A small contrastive image-text model, trained from scratch.
Model: 64-pixel images, encoder arch repvgg, encoder norm batchnorm, encoder activation relu, text encoder layers 12, text encoder activation gelu.
Training: muon at rate 0.022, 18600 steps, batches of 256.
Data: 203450 training examples, 23.4 epochs.
Rows from block 4 of the text encoder of a small contrastive image-text model, named by matrix and row number. Rows with one number belong to one neuron. Each number is 50 + 10 x the weight over its row's rms, rounded and kept within 0 to 99. All counts start at 0.
After each neuron's rows are labels from the 100 texts, of 14848, where the neuron reaches its highest value: "fires on" is the input token at the peak. Only what is clearly more common there than usual is listed. The data: small charts drawn from random numbers. In brackets: how many of the 100, against the usual share in percent.
# fc1: MLP up (text_encoder.blocks.4.mlp.fc1.weight, 768x384), inputs 64-127
# fc2: MLP down (text_encoder.blocks.4.mlp.fc2.weight, 384x768, transposed), outputs 64-127

fc1.725:50 27 43 56 50 35 51 41 40 66 53 68 29 47 45 40 42 48 55 54 50 46 67 53 66 54 50 46 43 32 49 69 26 56 57 55 46 48 80 40 48 51 46 60 66 62 54 52 58 46 56 53 47 41 59 46 48 50 43 50 50 59 52 63
fc2.725:63 74 43 40 46 69 26 52 57 45 49 29 72 65 58 51 55 58 43 42 52 50 50 42 32 55 52 54 60 53 60 59 62 54 49 55 44 42 21 69 45 47 44 32 33 36 48 58 42 59 44 53 52 65 36 57 49 47 50 52 48 51 48 51
fires on: "," (80 vs 13.6)

fc1.70:57 37 46 49 60 31 29 58 34 56 50 43 52 65 47 81 50 59 33 42 43 33 38 55 74 23 55 44 46 55 45 60 49 48 54 64 63 42 45 39 63 56 53 41 43 53 47 60 54 55 41 45 62 58 57 53 58 45 57 47 55 47 47 52
fc2.70:39 50 60 38 44 72 58 42 65 43 53 60 54 33 47 26 57 42 73 49 57 71 58 48 34 73 53 60 57 40 66 41 54 47 56 49 30 51 60 67 44 54 46 52 55 43 50 45 48 42 59 58 32 41 37 38 40 56 41 59 50 58 51 46
fires on: "<end>" (67 vs 14.3); "theme" (33 vs 4.3)

fc1.547:50 68 57 40 63 43 46 33 57 51 50 49 44 48 61 48 53 65 61 35 51 62 56 52 42 54 64 52 53 46 27 50 60 52 59 39 43 33 42 60 43 47 46 48 39 38 50 36 46 43 45 52 28 39 45 39 48 55 37 39 58 58 61 60
fc2.547:45 37 50 54 44 49 45 69 32 57 54 47 55 49 52 45 43 43 48 66 49 38 41 50 44 46 36 58 37 57 81 70 49 56 36 56 55 77 48 44 52 56 48 39 71 36 52 60 57 50 49 49 72 53 49 55 52 44 68 63 46 48 37 39
fires on: "," (100 vs 13.6)

fc1.339:36 55 35 55 37 57 66 50 30 57 50 50 58 30 64 58 57 48 47 60 49 53 43 67 52 46 30 62 45 41 58 46 21 57 49 56 57 56 52 58 36 21 46 49 55 47 54 36 42 53 62 36 53 60 53 37 41 56 40 59 34 46 47 44
fc2.339:57 67 38 54 43 31 64 50 40 54 50 49 33 55 59 58 44 57 56 40 52 47 51 53 50 58 37 47 49 61 57 61 40 51 46 63 47 42 39 47 48 31 56 46 42 38 50 42 46 48 65 46 62 44 42 50 43 34 42 52 48 54 46 58
fires on: "<end>" (100 vs 14.3)

fc1.4:38 35 64 63 59 39 70 51 55 65 42 57 71 63 35 40 50 52 51 41 53 60 54 34 76 38 79 60 47 30 62 62 69 52 55 71 52 49 49 53 51 55 34 60 37 56 46 44 43 56 46 54 62 51 44 47 58 58 68 38 52 58 53 67
fc2.4:47 42 53 61 61 50 44 48 75 53 36 51 54 46 52 42 49 44 57 40 47 36 42 37 59 48 59 76 54 39 39 52 75 46 48 57 49 63 39 38 46 46 34 47 51 56 47 48 39 51 58 55 64 38 71 49 55 56 70 42 55 59 55 49
fires on: "<end>" (100 vs 14.3)

fc1.414:43 35 60 47 51 47 62 34 47 45 53 63 72 27 51 45 56 43 81 45 50 50 45 63 47 21 62 55 54 41 44 47 66 55 48 44 45 49 42 50 49 30 47 36 64 54 57 41 48 51 36 32 44 60 31 46 52 48 50 50 56 46 45 72
fc2.414:35 40 66 50 48 56 41 29 66 48 41 66 79 43 69 39 37 29 74 58 50 55 42 52 38 55 43 43 55 56 52 44 73 52 41 48 43 59 52 74 58 38 72 37 58 60 55 47 61 52 48 45 38 53 49 39 43 40 55 66 54 52 43 60
fires on: "<end>" (63 vs 14.3); "," (37 vs 13.6)

fc1.632:51 58 41 42 51 52 52 53 38 58 53 42 63 34 57 59 65 54 85 51 64 50 69 58 36 39 34 52 62 31 45 38 55 43 45 50 43 43 33 39 45 20 48 62 57 52 48 45 53 61 62 40 43 51 35 66 48 55 38 58 39 36 31 70
fc2.632:45 50 40 49 56 58 39 37 51 61 43 55 70 38 60 64 57 46 67 59 49 48 63 59 43 45 30 45 62 45 44 51 57 41 48 52 54 49 45 49 43 23 48 69 53 52 51 41 65 59 57 36 46 55 47 51 48 42 38 68 42 32 35 60
fires on: "<end>" (100 vs 14.3)

fc1.263:23 36 51 45 67 53 62 45 36 49 54 69 45 35 50 74 53 49 53 63 50 44 35 53 39 61 36 61 48 40 73 62 31 43 46 53 39 48 62 51 60 38 54 50 54 38 36 37 61 49 53 41 44 31 47 48 51 51 39 52 49 58 57 51
fc2.263:42 49 52 53 60 43 36 44 31 41 60 61 38 42 40 70 45 58 46 54 40 43 35 47 50 70 50 60 46 34 74 69 39 48 56 58 30 50 66 47 67 43 56 54 52 46 47 43 52 42 62 53 45 35 55 54 39 47 32 48 53 49 58 45
fires on: "<end>" (100 vs 14.3)

fc1.124:51 27 52 37 38 57 44 35 47 54 62 69 73 50 62 34 58 39 59 55 59 55 33 55 38 42 59 49 74 54 44 52 56 36 35 44 57 48 47 59 40 49 44 43 48 65 52 61 38 54 14 33 39 49 47 36 56 44 40 32 52 69 42 66
fc2.124:55 61 63 40 49 65 33 39 47 60 67 65 61 54 48 53 46 37 48 46 52 59 48 59 37 44 56 57 62 46 53 47 69 44 41 55 54 56 57 51 54 58 45 55 55 57 56 47 35 45 42 37 33 72 46 39 60 50 25 37 45 70 51 59
fires on: "<end>" (72 vs 14.3); "," (28 vs 13.6)